python train.py --encoder_arch="mlp_mixer" --model="contrastive image-text model" --dataset="made-up ball-and-stick molecule models" --train_examples=195000 --image_size=64 --crop_scale_min=0.8 --horizontal_flip=true --translate=0.06 --tokenizer="word" --vocab_size=32 --loss="softmax" --embed_dim=256 --encoder_norm="layernorm" --encoder_norm_position="pre" --encoder_activation="quick_gelu" --encoder_parallel_block=true --encoder_inner_norm=false --encoder_moe="soft" --encoder_drop_path=0.1 --encoder_num_experts=4 --encoder_moe_every=1 --encoder_expert_mlp_ratio=1 --encoder_slots_per_expert=1 --encoder_shared_expert=true --encoder_patch_size=[4, 4] --encoder_conv_stem=false --encoder_layers=12 --encoder_width=160 --text_encoder_causal=true --text_encoder_width=128 --text_encoder_layers=8 --text_encoder_norm="layernorm" --text_encoder_norm_position="post" --text_encoder_activation="gelu" --text_encoder_mlp_ratio=4 --text_encoder_head_dim=48 --text_encoder_fused_qkv=true --text_encoder_bias="all" --text_encoder_qk_norm=false --text_encoder_parallel_block=false --text_encoder_dropout=0.1 --text_encoder_inner_norm=false --text_encoder_positions="learned" --residual_init="scaled_by_depth" --optimizer="adamw" --learning_rate=0.0012 --beta1=0.9 --beta2=0.95 --eps=1e-06 --ema_decay=0.99 --magnitude_pruning=0.7 --max_steps=6700 --batch_size=128 --epochs=4.4 --lr_schedule="wsd_sqrt" --decay_fraction=0.2 --final_lr_fraction=0.01 --warmup_steps=330 --weight_decay=0.4
Rows from block 7 of the image encoder of a small contrastive image-text model, named by matrix and row number. Rows with one number within an expert belong to one neuron, the router's apart. Each number is 128 + 32 x the weight over its row's rms, rounded and kept within 0 to 255. All counts start at 0. Numbers have three digits each.
Before each expert's rows are labels from the 100 images, of 14976, where the router gives the expert most weight on average: "patch colour" is the nearest of a few named colours to the mean colour under the peak; "strongest on" is what is common among them. Only what is clearly more common there than usual is listed. The data: made-up ball-and-stick molecule models. In brackets: how many of the 100.
# router: slot weights (encoder.blocks.7.mlp.router.weight, 4x160), inputs 0-159
# up: expert up (encoder.blocks.7.mlp.up, 4x160x160), inputs 0-159
# down: expert down (encoder.blocks.7.mlp.down, 4x160x160, transposed), outputs 0-159

# expert 1
patch colour: green (41)
strongest on: space-filling (96); balls: three (49); balls: four (26)
router.1:101177105171128144125150105143103114055148172185119174181175180078163177117148118138135072125173155096109146115053113099118163152129162121140109134105119084127112148107076112193141118134121158187122126142098096072137057070117140120101186077117126111067119203095152119154117116105080116131128131155130174160134135156126119146142120194123135093171183154127158123182155095070151148088141139106103108149075160141149066093111097206154178167143126165129165128126119148182129135121125136
up.0:128128144128128128096128128176128128163128128128128128128073128128128072118128242128128128128186128128024128128128128128128128128246128128128128128128128128128128128128128128128128128128128128128051128128128128147084128128128128128134094150134128190128128128128092063128128128185071128128041207094128124128164128128217128128128128193088128127128128128128128095128128128128128159128128251000157128128187128128128128156128174128128153128128045130142145128128128128128125128128128128
down.0:128175128128128128128174128128080128128128128128128128128128128181128128128128072128128128128128128128021128092128128199128128128071128128128128101128128128128077128128128128128128128128128128128128128128128128021128128158128128128128128197128128063128128128128216128128128128111128128128128128128128128128103128128128128094128128077183128128128129053118128199128128132128128221128128128000225128128041128128128128128156092128128187128128128128128128128187128128128128128128205205
up.1:128126162128128166128193128128187194229128128128128128128079128128128042128065128128128128128128128128128080128199128164128082128128055153128128128128060235128128128128189128128074128128128128128128070040128128128155195128128178066128037186128128128128128010128128067128104124128128128201128157128128097128128128067072147104086128128128128128128128139088128128128115128128128126128119128160128092128128128128062128128128128128128128128128128038128128128128128128128128128128128128
down.1:128128099076128145128128128128061157128128128128128128234128128128128128128128128128128128128128087072128128128175128128077069128128128128128128128128128128109128062128128138128128128132162102231128128167128092128060128128058128128128128241115128201112128128110128128128098128128128128102128128132128118160128128128203128128128200083128129232128128128128128128128128203128128128128194157128154128128145128128081117128128163128128128128134128128128243082128128000128128128128152128
up.2:163101138128168128128128128128194128128128088128116037049128128191128048128128128128128128128128128128128128128229128128128043128128061222128128128128128128128128128184222128128128128128128154068128145128205128128128142128128128084128128128072128128128188015128128128128128095146128128128128128128128128097128128128128128071128128128103128128128128128128128128091060128128128128168115103128128128128196073128128128177064117093128128032180069128165128128128128128075130062128128128
down.2:128128087071128128128128128128065128128200128128128128128096128128128230146128128128128128128128128128136128128128137128036128128128128082128128128128128128128128128128128128128128128128128128128128128128128099128066128128128128128128128255128128128128128128128128128128128099128128166066128128128128128128128128128128128078128128128128128204128128128128128128128128128128128142128128128128128128128128128128072128165255128128128128128128128128128128000128128000128128128128155128
up.3:128128128128055128092128077255128059128128128128128182153128091128101193000128109157128128128162128128128128116095128128128128128128128188086095136128128089128128128108128128128099177128128146128128128236128128128067101128128065128128143128128128205128157128128128128128103160128128128053128128128161128128177168128128211128142128128128128128154128128128128128155128128098128128128128128154092128128128198082186094097128128128199128128119128128128128128128072162128093128128128128
down.3:128110128197128111093147128159182128128128128128128082128128128105128050128128175128128128128128128128002179140251128128128128128103128216180128128128128090173128128176190076156128128128128071128128128128097125184149128125134128090185081091203128175128128099128128128128128128128128128128128128128128093128174128128128172148128128190064128128128060160128128128198128128128128128128128146128128128128192128128169159128128168128128092128089087128102128128128128255128128183151110128
up.4:128128128128187175128128128128128128128092128128111046033066128128087128128186128128128142104128128128128128128201128128128054085128128128128128128128128128162128181128239189128128128128128128073128128103128128128128164128101128128148067163128128128196128128128128128128191128128128175161128204128088128030128128128081099128119128128128128155128128128164128128128083128164128128128128128128128210128209128128128164189095128106128128032128068128128128128128128128045128039179128128
down.4:192107128128128128128128128128128128128128128128069128128128128128195128128128128128128128128128128035128155128128128128128128128128128128128067128128128128128128128159202128128128128128128128184128128128128128172128128128128128128128128128128128128128128188128128024128128084128128128128128128128128128128128128128170128128128128091128128128142128128128128128128100128128128128128128128000239198128128000128061016128128128128128128128128011128128128007128128128128128128128128181
up.5:128128157128128128128128191128128128128128064099128009128128128128128006199128128128128128128128128128128128128128128128128128128128128128128128128128128254128128128202128176128128128128128128063128065000128128128128128128128128128128128128128128128128128000084128128128052128128128128128128128128096128128128128128128126128057128128128216128128128158064128128128128173128128135128141128128128128128128080128058128170128128128074128128128105047128128128128128128128128128128128128
down.5:128128115080128128128128128128128128128128128128128128128128128128128255128128128128128128128128128128128128066128130128084029128128128128128128128128128128075128079128128128128102128128128128228128128147128096128098128128024128128128128245128128128128128173128128128128128128128128205128128184128128128128128128128128128061128128077128159128154158128112128128128128178128128128128128128128128128128128135128128128128128128128128168128175128153128216128128162000128128128128128128
up.6:128071147153128128180209173128171177128128047128128128080128128128128062147128128128128128094114128128128057128200128128128054128128068128123128128128071128128128128210210154128046073128128128073128128082128128128141177128128179075128128128128146128128128000128128061128128120128180126128070128128128128075128091128061128085128128128114128147087128128129128128128128197171128128189128128128128128128128103140062128128128128128128128128147080128128128128172128070092128128128128128
down.6:128112096055128131128128128128063128128128128097128128222109128128128209145128128068128128117128128128128128128158135126061128135128128128128128128128128149128128070128128128128128176128175128212128128128128128128074128128114128178128128255128128128128128170098128128128128128128128148128128179128128137128128128142201128128128202094128128222160128133116101128128182154128128148128128149134154128128139070103072089128226128128081128128128128101128208028128128000128128128128128128
up.7:128128128128128156128128128128128128212128089128128128128024128128128029128128128128128190128128128128128047165128128128128128128128039167128128128128128128128128128219250128128128128128128128128128094063242128128128128128128128084128128128128128128128149128128128082175128099175128160128128128128114078128146128128128128128019128128128128128128128128128128128128128215128128128182128128128128154128128128128128128184128128128128128128184044064128022128128128128053128128128128128
down.7:128128128128128128128128128128060128128128239128128128128128128128128255128128128111128128128128128128128128083128203128128068128128128128128128112128128128128128128057128128128121128128128115128128128183128104128118128128128128128128128128128128128128128128128128128128128128128095128075128128128128128128128128128128128128224128128128128128185128128128128128128128128128128128189128128039128128128128128128128128128249189178128128128128128140128255000128211128128128128128128128
up.8:128128202128128175128128186068148128128196128088128128128173128128128128128128128151128128128128128128128063128156162120128245128128103085179128183128128128128128128128128128128128128145128128128128063128128128070185128128186128065091164160134128128128074128128063068127156104056128128128128128128160128128128113128128102128128191128055128128128128128128128195128128130128128141199111128128171070149071107128032122128128128128128128128128128000193128079128197128128174179128128128
down.8:114128128098128210128142132128123178114128128094128165205060128158084208128128128128128129128128128128128079128128128128101048246128128128128128128128128128091064103128128128195090128128128128128128128128128133128087128128075159128128128221128128101128128128128128122128128128142128128128128162128128128128128128096128128109088183076128128185128128100128128128128200181128128128128223128128128128128128128128055128128128128128128148189132128081128128238128128000128128128128125128

# expert 0
patch colour: blue (70)
strongest on: space-filling (97); balls: three (72)
router.0:124117127147170106127101183169122117124101140172122144149067151130156132159093142146083121150172131130120134129085138082139153114117133153147085068149118101136166181172166130145185093119157162130126123123101089139114055126154146086060091037140120059159115160066113139139107111167124173165097185143087113170160114154158102102057153125095094174105148124098128133136102109114163135029124184124140160087181118144187139146071137187110131106132097104136072112145126146108144095199112121
up.0:128128103187128069128128128072145105082128195124161128128135128128128128128214128128128128086128089165152128128128128128128128090130105156128128181056128128128128128082088162031099128128062128128128128128128128086128108140128128197107137128080155201088128075185128128128118094076128076128128128128128128135128098128081190128212056128128128012129128128097182188128128128128097122128188071147128128106128128165128097128128128098128128161128128208128190177128128128128097128128184160
down.0:106128128128123176097128128128124128128106128128128128128128128128128128128128167128128112128128128108174140091196128083128048128128128128128166128190169128128128114128057128247151128101128128128128128128128128121128128051049128080251067128124151128128128128128128128128165068128128133070205130090128109128128128098181153128090198128128128208140128096128140128128128128128081128128128145183096151253128128128125128128107128128128183227097128128074168115110128128165128163128128106
up.1:128128128128128128128128128064128128128128197128128128128128197106128128128226128069128128128128102128128128128128128184128096128128086128128182188042128128128115128128128128026128128128072128128128128128128128128156128128128128193128128128065128205092128128190128128128188128128128128128128128128128134059128128128128128128128059128128128019128128185128206128128128171128128128185183128128128128128128128156007140128128062128128128128128128174198191128169128128128128128128196183
down.1:128208128128128128128128113128171084097089128128128128084128128128218128128128128184128128128176128128128172067128213093128128128128128128128128128128128128106128128062128131128165128128128128209128100128128128128128128089128128128128088128128160016225213128128128132153128128184110128128174144102128139207128128128128128128249128128148128206178128082128128128128128128128118165044128128069093128128128128128184128128128128128128128128156128128128201128128128128183128074210128128
up.2:128128195235063211128128128128128128128081128128128128128128128151200128093128128128128128067128185128128128128128128128128128128024128050128128128128174102128096128128128128128128128255128128128162128165128128128173141128198128128128128128128171128128071063128128242128128128128128107108128128050255128128128128128128128128128128128128128128128128128128128128190100124128128176128128128128121128128128128138128128128128128128128128190143107128128128127128227128128146166128128128
down.2:128128128128128128128128128080128128128133128128128128128128233128128128128128128128128128128128198128128128059128189128184128128128128166196128128128128128047128128128128128128083128127128128128128128128128128128128128128128128128093125128128128160128128128080092128136128028174109255128128212128128128128128128128128128112165128128128198128128128128197128128128128128128128170117061074128128058128128128128128128021253128128128111128035055128128128128128195128128128128128128128
up.3:081172088128128128128177128084128100070128201128164128128129207128128128128128128128128128081128079128154128128081128180128128088120093163128128128058057128098128128079112128034128128128088068128128128128128128080128096128128128202128133118088128178128128128193128128135128083088108128128128128118128122128140081128097186128198063179128128020128128128128190186128128128059099106128128075128128128104128128128078091128128090128128128128160128199182187128183128128171128128128192128
down.3:089128128128128128090147101128142128128090128128128128128128128128128128128128176128128090128128128128151152112128128128128128128128128128128128128185128128156139128128057128247163128128128105128128128128128128128081128084128128072246037128128128128128128128128128141128128077128128128070184128078128128128128128083186178128100197128143128200182099088128171128124134128083128128128085128149109128251128128084141128128128164184128194255095136128090177128102128128166128165178088112
up.4:128128128128128128091065128128128128128128086255128128128128128040128128128128128207128128128128128128119128166128085128128128128128128128128128128184128128128128128128128205128128128128128128128128128128201128128088128128128068128142128085128128128128128128128128099128128128179128128054128128128128128128128128128128128128128248128128128128128128000128128128128149128173128128128000128128128128128128128077233128128128128128128056128128128128087128128128128128128128128128128128
down.4:128128128128128128015128194128128128128182128128128128128128128128128128128227174128128128128128128128128158229128128128128128128128128128128132054164128022128128128128128128128128128128128128128128128128128128128128128128128128255128128128128128128128170128128128128128106255085128128128147128220128128128128128128128128189128000128128128128128128128128128078128128232128145056128128128128128128128236128128128128128128093128128128128128128128128128128128128128128128128128128128
up.5:128128128128128128128128128052128128128158210128128128128128128128128128191128128128128147128128128128172128128128128150128128008128128128128128128040128128194128128128104099089128197128105128128128225106128128128154150128128128128128128128128090180128128128128128128128128142128128095128128128128128224128128128224128128128128128128128128000128128255145128181128058128128128128128128128128128104128128128128128128058128128128150104128128128154197128157128128155128128128065128183
down.5:128172128128128128156128128128128128128016128128128128039032128128128163128128128128128128128128052128128128060079232128128128128159128128128128128175128128128145128128128128128128128122127128128128128128128112128128128128128128128128128128067128009195222122128128128128128032128128128150128128071128128128051128043027128128128128128128128171180128128128128128128128128128069128114128074127128128128128128128128128143128128203128128128128247128128128128128128128128191128128128128
up.6:065128128112128128128128128128128128128128195128128128128149198128128190093244168128128128128128113128128128128128128128128128128128128063090207208128186128128128053051064128128128135128028076128128128128128152128128128113128113183128085157128128205073128128182128162100185128049128090128128128128128128075128128128087128170205128128128128128209105172157128128128128128128128128128128128128062128128128185077076125128128047128128128128128175170128128128087128128128128150128128128
down.6:128074128128128128128128128154128128128128197128128128128128128128128128128128128128091128128128128128128128128128128128128128128128128128128128128000128059128128128128240128070128128128128128128128128128128063128128128128128128122128242128128128128128128128128128040128128128128128128128096128128128128128128128229128099128128255128128152128128128128128128128102128128128128128128047128128128128128128128128145128128128128189128128128128128128128128128128186128128128037128128254
up.7:128128128191128080139153128069144128128154192107153128128160188128128128153205099128128128083128128171128128128128135193128128128115103128128128128063094128128128128128081149055091128128082128128128128128065128093128128128128121174104160128102128174093128128177128128128112097088128059128128128128135128128113100128068169128212062128128128005091128183104128201128082092088090124128128088150103128128097094128045089128128087109128127128172128187178187128185128128128128105128192175
down.7:128122128128128176100145109128127128128128128176128128108128128128128128128128163128128118128128075128164128114128128098082128128128128128128128081201128128128128128128072128250180128103128128128128128128128128127128128058065128060251059128121151128128128150128128128128128070128128105128203127081128128128128128094186169104080210128128128207168128072128132128091128128128083128128128128162107128237128128128150128123118128185128208230095138128076177091104128128145128152128128105
up.8:128143128128128153128128128078128128128128196128119103128128165128015159128234172090128076128128128128128128128175081128128128085128081128091157193128151173188128128083089150128128128128042128128128162128128128128128178202133126166128128176099128128128128128128128128128174128128128128128128128128128138060080059128043128155128128128128128128221128188128216128128128185128128128128128128128050128176128128128036128128128066128128128128113128179128177128128128128128157128128128197
down.8:128128128128128128128128128160128121128128247128128128128128128128128128128128128128128128128128128128128128128001226128128128128128128128128027128128128128070161128128154091128128128128128128128168128128128128200128128128128128149128128128128128000128235128128131128171128128220128128128128128145128128213128128128128128128245206128128128128128128128128079128128128128062128128128128128055128128128128128182128128128128128128128128179128128128128128039128128128128134128184128189

# expert 2
patch colour: brown (59)
strongest on: yellow ball (100); balls and sticks (99); purple ball (95); dark backdrop (79)
router.2:112167160170133118126178152096092166109180152158115179094144157104159149133157154071134159068124074081090131140152125081119114158077142119208095132132099071129126115130107128181088132144171104144139127073146117096188110070140167104133188127153247124102118107115131111151094103084122146133109170119167125100138092141145096142142171184112160116041129167095128099160147148116126145124130126095120053119151151134138100100086161124116150170178045116172148174119172129144149125138136119
up.0:176128128112128128128128089128128128128090128128102128128128100162128093128083128128128161128083128152128097146128062128154128077128128196128163128128128128128128128156159128108128059128128128128182128128128128094128046094128128178128128048128128128186168128128178128039128128128177140014224058072128128128128128178147128069000128032128128128128144128128128065066128192175128128128128128162161150128128128128201128128128128094128128092128146128128128128128128128128142128117128128
down.0:128174128128128128128128128091128128128191046128128087165069222076078128128128128087166128128128213128184137128128136148052168136128128128065051128128128128128128085081113191107128128128128169128128041128081067128128128196128128123128128128098128128128048128128128153128128128128128199128128065128078129067080128162128128148186145082163128173145108128128202181128128176128202128128115146128128128128087065128067128128128128128128128128128128048128128128128128128128128128128128128
up.1:128128128128128128128128128128128128128128128128188128128128128128128128128128128128244128128128082128128128001128128128128128128128128128128128128128128101128186128128128128128128128128128128128128128128128128128128128128128128128128128128128128128128128128128247128128128128128128128020128128128128128066128128128128128128255128128128128128128128128128128080128128255128128128255128128128128128128128128128128082043128128128128128128128128128128255128066128128186128128128128112
down.1:128128128128128128128128128128128128128128034128128128128128128128128128128128128128128128128128128128128128128128128128128128128128128255128128000128128070128128128128255193128128128128128128128128128128128128128128000128128128128038128132128128128163128128128128128128128128128128128128128128255128128128128128128128128128029128128128128128128128128128128128128128128128128128073128128128128128082171128128128132128128128128128128128128128128128087167128128128128128128128128128
up.2:128128128128082128035128128183128128128128128171128128128128079128091142081128197128128088136128128061128128164128187128021145128167128128123086088212148128155128170073128128128189128128128128128069128128047128128077128128128084128128151128165083088128128128165094167198128159128128128128128128128128128181128128061102128168128080128128128135187059189128157128165128128128128128069128208128128155165128128048128082178080128196128128128128128128103128128128070133128073128128128128
down.2:128128185128204128128128128128128128128128128128128128128128128171027128128152128128128018128128128078162128128169128128039128128128128069128128128128128160196128128128128174128085128071020128135128128128128128128076226154084128128128083128094056128128128128128128128128187128128128128128128128128113128128128128128031128128255128128128128100189128128088128128077128128128128128173128128128128128192128128128128050128128128170163128128161128128128180128128128128128168128128128128
up.3:109128128128128170128070128128128128128128128128128128128180122128068168128128128128080128178128128128109069128128128100128189207128128024128128162128156128128007128128128128169128124179128198120149112128128128128128215128128128078128161192128128128128128230128128128128212128128087078132128128128128128087128152077058128242169128149101128098128128153189128128128128128200128128205128128099128128140087173128128128092128128151128128128128128128128128128128128128128186199128128128
down.3:106128066128128128196128104151203128094038138128128128151128100128128128128128128106058078128128083102194128114128128069128128128128087128128128128128128128122128128128192084174128073178128150128164202088128096128128128062094099128128198094128128128057115128128128171128199128128128128128128128128128128128128068128128128167128128128091026091128128178182128128114128128152102138128128128128073175083128128128159127128073128200128128052128128154128128234128128126128156128128128221
up.4:184128127081128088128128128128128128128128128128128128155128089176128092128128128128128128159128128128128098128152030083128128128128128190085128128128128192128238128183191185128128065128053128128184128128128128128128033128128128128128128128128128128176128128128190137040128128128218128128169000128121128128128128128128128128030156037128107128128128078128128128042128128128128128128128128128128128128128128128182128128074128128161112128128128189128128128128128128128137128128128177
down.4:141165128128128108128128128128128128128128042128143128128128128128128128128128128128128128128128177128128151128128128128128128128128128128000128128213128128241128128128128128128128128128009128128128128128128128128128128224128128132074035157128072068128074128128128128128128180128128128128026033205054128128128128128128128128176128128174128128178128128128194176128128128128202128128128176128128128128077128128128128209128128128128128128128128128157128128191128128128128128128128128
up.5:128163128152128074125128060128032097072128187128078172132128128028128128128128128128128108128168171128074188128104095128128128128128152128128176128128128094145128128128059128128128128128128202128128187128056128128145128128128128128128146060074128128128128219128128128128128128162128128128128128177128197167128140176154077128197128128128090128128153128128128153128105079083226128067128128128128128128128154159198128081128128168211128097128128208128128128128128128128163128128061128
down.5:128063128098128203128128146082139209183128128128128133128128128128101128187128128128068128147128128085239053128178149145065095186128101070128128128128128128128128106128196128128070128128128128128128128128128128128128214128106128128128111173085128128128128128073128128128128128128128128128128128128135128107128200128163128084128128117144128128128128128128043128128096158145128128172128128255152128128128128128040128128128128128128200128191128047128143128128128064080161105089128128
up.6:128128128128128075128128128128128128128128128128128128128128128128128089128128128128128128202128249128128128128128128128128128128128128225128128128128128128128128128128128128128128128128128128128128128128128128128128128128128128128128249000128128128128128128128128128128128128128128128128128128128128128128128128128128128128128113128128128128128128128128128000128128128128128128128128128128128128128128128128128128128128128128128128128128128128128128128128128128128128128128128128
down.6:128128199128128128128128128128128128128128128128184128128128255128128128128203128128128128128128128157128128128128128128128128128128128128128000128128128128128128128128128128128128128128128128128128128128128128128128128128128128128128128128128128128128128128128255128128128128128128128128128128128128128128128128128128128128224128128128128128128128128128128128128128128128128128130128128128128128128128128128000128128128128128128128128128128128128128128128128128128128128128128128
up.7:128128128128128128128128084128040161128128128128128128170128092128128076128128128190128128177086128128128128128157029128128128128128128206128215128128128177128128128176199176128111128128128128128128128128223128083128128128128128128128128050092128128195159128128128128054128128128128128128172045128117128128128128201128128038009128022128128128128128058128082128042190128128128128168128128128180128128128128128128128123128128087154128128128128128128128128128128128128149128128128128
down.7:128128128128128128128128128097094128128128066128128128128128188093128179161128168128160128128116128128128128128128128128034128128128090128056067070180128155195039128128128175160128128128042128128128128128128128128096128128128128128128066128101128128128053160128128174181128128128189128128029079173073128108078128128128090128128171099179128189128072128128184174087128180128195128128128128249115142128073128128128128128128085128156128128116128061128128128155128128128128147128175128
up.8:128128128128128030128128128128128128128126128128128128128128037128128185128128128128128128128128128105128128128128128128128219128128128066128128128128128128165024128128078128194128128128128174128128254128128128128128128128128128128128197128128128000128054203128128128128128128128128128128128128128128128128128128128016128128128128128128128128095128128128128128128128000128128048028128128128128128128128128128128128128128128128128128128128128128128128128128128172128128128128128128
down.8:128128128128128128128128128128128246128128170090128128128128000128128128128128128128128128128150016128128128128128128128128128182128128128128055128128128128128128128128128128128128128128128128128128128128128037128128128128128128128128128203128128247128128128147128128128128128128128000128128128128128128128128128128128128128128128128128128128128128128128128128128128128128128128128128128128162128128128030128016128128128128128128128128128128128128128128128128128128196128128128128

# expert 3
patch colour: brown (61)
strongest on: small balls on sticks (100); red ball (100); dark backdrop (81); balls: twelve (40)
router.3:123133167159106175138153083136116127101194122128099145195156167067126091105091108200139144144199159123112163144130095134092166183069153088138074133171108103112141168157112119132090104186182143199115085141075089133138121089185140105175101129146133173107140105146091102192125129158138145130063102143150122150115150115145090178164169143135098171149124095114131083194120154104135158142094113100128141145132088132093061154152114132179124139128097082136089097123149146132158053167072133
up.0:178167128052163128128128128110071179128128050159058128128128128128088128162169128128128128184096207128128128128128084128128128128128094128084128153128128178207128128128128180128128128128080178091170128128128128091128128128128128128128091128066081128152100128128178105051157113128175128128128077128128226068075125183150054080128128101157139128128224103128164157071162194128128128128128106128128128128092147128128128087086081173178128128128149128162150128151128128094193119128128128
down.0:084092128128128128128140128128062128128128128128128208152055167056128128150128128128128089128128128128146128128128128166128128128128165128128108128159128128170071231128128064128128128128128128128075128095080128128128128165128128128128128128128044128063128128128128086223128128128128128224032128128073128128128133049128128128168128128128128128200080128128128128128128128090128189128115215128128128174080122083072128237128066128128176128128128128184128113145128128128128128128128128
up.1:128214128128128128128128128128128128128160117128128070128128199128128128128214128128134048128103149087128128128128128128080128128128085122065146128128128128215128057128129185128128128128061128092159128128128135128067128128130085139128075128078128128145102128147128128064158128064146128067128128128099128086128082128095128128148128128128128128128128143128217142128128238128049081128128128128128128206128128128128128086128128210128128128035128136139225128137128128128148128128198128
down.1:128128128081128128128128128075020128114128128128128128128015128136128128128074128128128181128128128128128128128072128128128128128103128128128122021128128128128128128128128128128075128210128128128128128128107128128170097128128128128067128128128128128128128128128128060196128128128128180214043128128128128128128128128128128128128128065128128128128128128128128128128000067104255189128127176128128128128084128128128128128210128128128128128128075128128066128128128128128128128128114128
up.2:128128128128160128128128128128128128128128080128105128128128128128128128128128128128128128128128128128115128128145128128128128128128128065172128128128153128128128128128128128128128128002128128128128128128128128140128128223128128128023128128128074013128128245077128188128128128157128128128128128128128128105128128182128128128128128128128128000128128128128128255044128128128128128128128128128128128128128128165128128050128128128128128128190115128128108128200128128128128128128128128
down.2:128101128128128128128128128128098179128128128181128128177128128128128128158128164128128128128128068128165128058128128179128128128128128128128128128128078128128128128128128011199128128128128128128128128000128128128128128128128128128128128128128128128128128128128128128128128128128128128128128182128046128128128128026128128128128128128128128208128132128128095128069117128128128128128128128128038255249128128128128128128162128192128128047128128128128128128010128078128128128128128128
up.3:128128128128128128128128050128128128128128128074128128128128128080128128103128128128128128173128128128109128164128109128128243185128128041128071162239128128128128128128128141128104128182128128128128128188067128128128193157247128128189128128128128210128128081128128128074147128128128128128128043128162128128080128128128128128144128128144128207169128035128128128128128128165055128166128092105128128173128128128056128128128128128179089128076128059128128128128128128128173128128081146
down.3:128140255128128092104128128128128128128090128151160128088105108068128128128255128058128128128128128128100128155161143128128140128128128128128147128040205128128128097086128128128128120128128128128128128255128123128102179128056060139128128128128135128128051128128128228128128128128128128128138128128207128114098111150128100128128128128069128128128128128128156128128128128128128128073077123128175128119128128091166128128079128128128128237128128128128128146128149128128128128128140128
up.4:094128128128128255128128058128128128128221128028128128128128128128128128060128128128128128128128128128128128010128128083128128128128128128128128128128128128125255128128128128128115128128128128128128036128128128128128128128255128128128129128128128128128128114128128128128179128128128128128128070128017109169128128028128128143128128128128128128128128128128128128128128128128128128128128128128128128128128128128128128175128128125128128128128128012128128128128128128128128202128128128
down.4:128128255128128128128128128128128000128128128128128128128128128128128128128128128128128128128128208128128128128128128128195128128128219128128128128128128133128128128128128128128128128128128128128128128128106128128128128128128128128128128128128187128128128128128128128128128128000128128128128128128128128128128128128128128128128128128128095128128128128128128128128128128128128128128128128128128040128128128128128128128128128010128128128128107128128128128214128128128192128128128128
up.5:163090128110128128104128128128103128128128156123061190117128026128128128128067128128093128128128128128080128128128076128128128127128170128172128128128128128128132128128128128188128219128128199128128186088094128128128189081128128128128167128128128094128128128086106128128128174128128128159135128138128128128128210128153019128084222071128087128128053128128050070128128128193205128128128183076128128128128128128159128115168194128128128128128128128128081137128187128075173128128064169
down.5:128128128128128183182128128128128158128090176128128128128128123128128128169128128173083128128160128128128128128082128128128128156128128118215128128128128128077128187128128107128128132128136128128128090128085065128128128128128128080128131128128128098128148185068082128128128035217102095128128128128128184243141128128096128092255183182128109128128128128128128128128154070090128224128128128077128128068128128128128100103128137149128128128207128128196128128103210128128188064128110128
up.6:128128128128090128128128075142109128128128052083128128128128108106106113083128128128128128182128128128102128136131128134128219172128099072105090128222128128128128128167128127087128047183128128128128051168103128128128188128234078128176128128128128175128128100128066128128157128128171128097110051066149128128088128128103114152130170086182089199185128128128128128128128137179054128169116091114138160194128128083096128163120083128154089126068128087128128128128128128128163098128062155
down.6:128128255128128093099101128142148092128128080152167155104128128073128178128255126078128128090128139128085128155128128111128128128128128128128128114128207128129128091099121176128128128087128128128107167255128115128101178128067069128128128128128141128128044110128128242128128128128128128128128120128199128128099108128128128128128147128081128142128128128108159157128128148104128128062080128128164128128128128102166173121080128128128109231128133128128128146128143128128128128128152128
up.7:153198203128128128128128128128128128128128128174128128128128142128128162128128100128128014128128128128128128128128128128128255214128128128200128128128128153128128128128128128128128128128082128128128128128128128128128097128128128128128128128128128128128068128128128128128128128000128128128128135128128128128128128128128128128139128140128128128110128128128128128128128128128128128128128128128070021128128128128128149128144125128128128128128147128128255128128128195128128128000128128
down.7:128128128128128128128128128128128128128128128128037128225128128218128004128128128128128128201128128128128128128128128128128128128154128128128128128128128128128128128165128128128128128128128128128075128128128128237128128128000128128128128128128150128128128128128128128128128128128128128128128128128128135128128184128128128104000091128123128128128128213128089128128128128128113159255128128128128128128144128128128128128128128128128128128128128128128065128128128128128128128128128128
up.8:128104033100128128128155128128128128128128128219097137069128128208086227176143128128128128128128172128107128128128128128128128128128128128128128128021128128149022128128116128128128220128128128097128128051128128128128128128128128128128128128128061010128149240128128128128128163128128128128128128128109128128128165128128128128128128128128128027128128128128128128079128077128188128128128221128097128128060128128180128128163181128128128128128128128087099128128088128128128128128108128
down.8:128128020128204128163128128128147193128128128148128128234128072128128209128039128128100075128128058052126099128128128128128128128220128128128128128128128106085128155128233128128128128128128079128128128082128128128128128086128128128128128128128128128128128116128128128128128128199128128128128148128049128128128128128090128047128240128128128128128128128128128128128128128128128128109128128128082212134128124128142128128128128170128128063225173128128128128128128073128128059128128128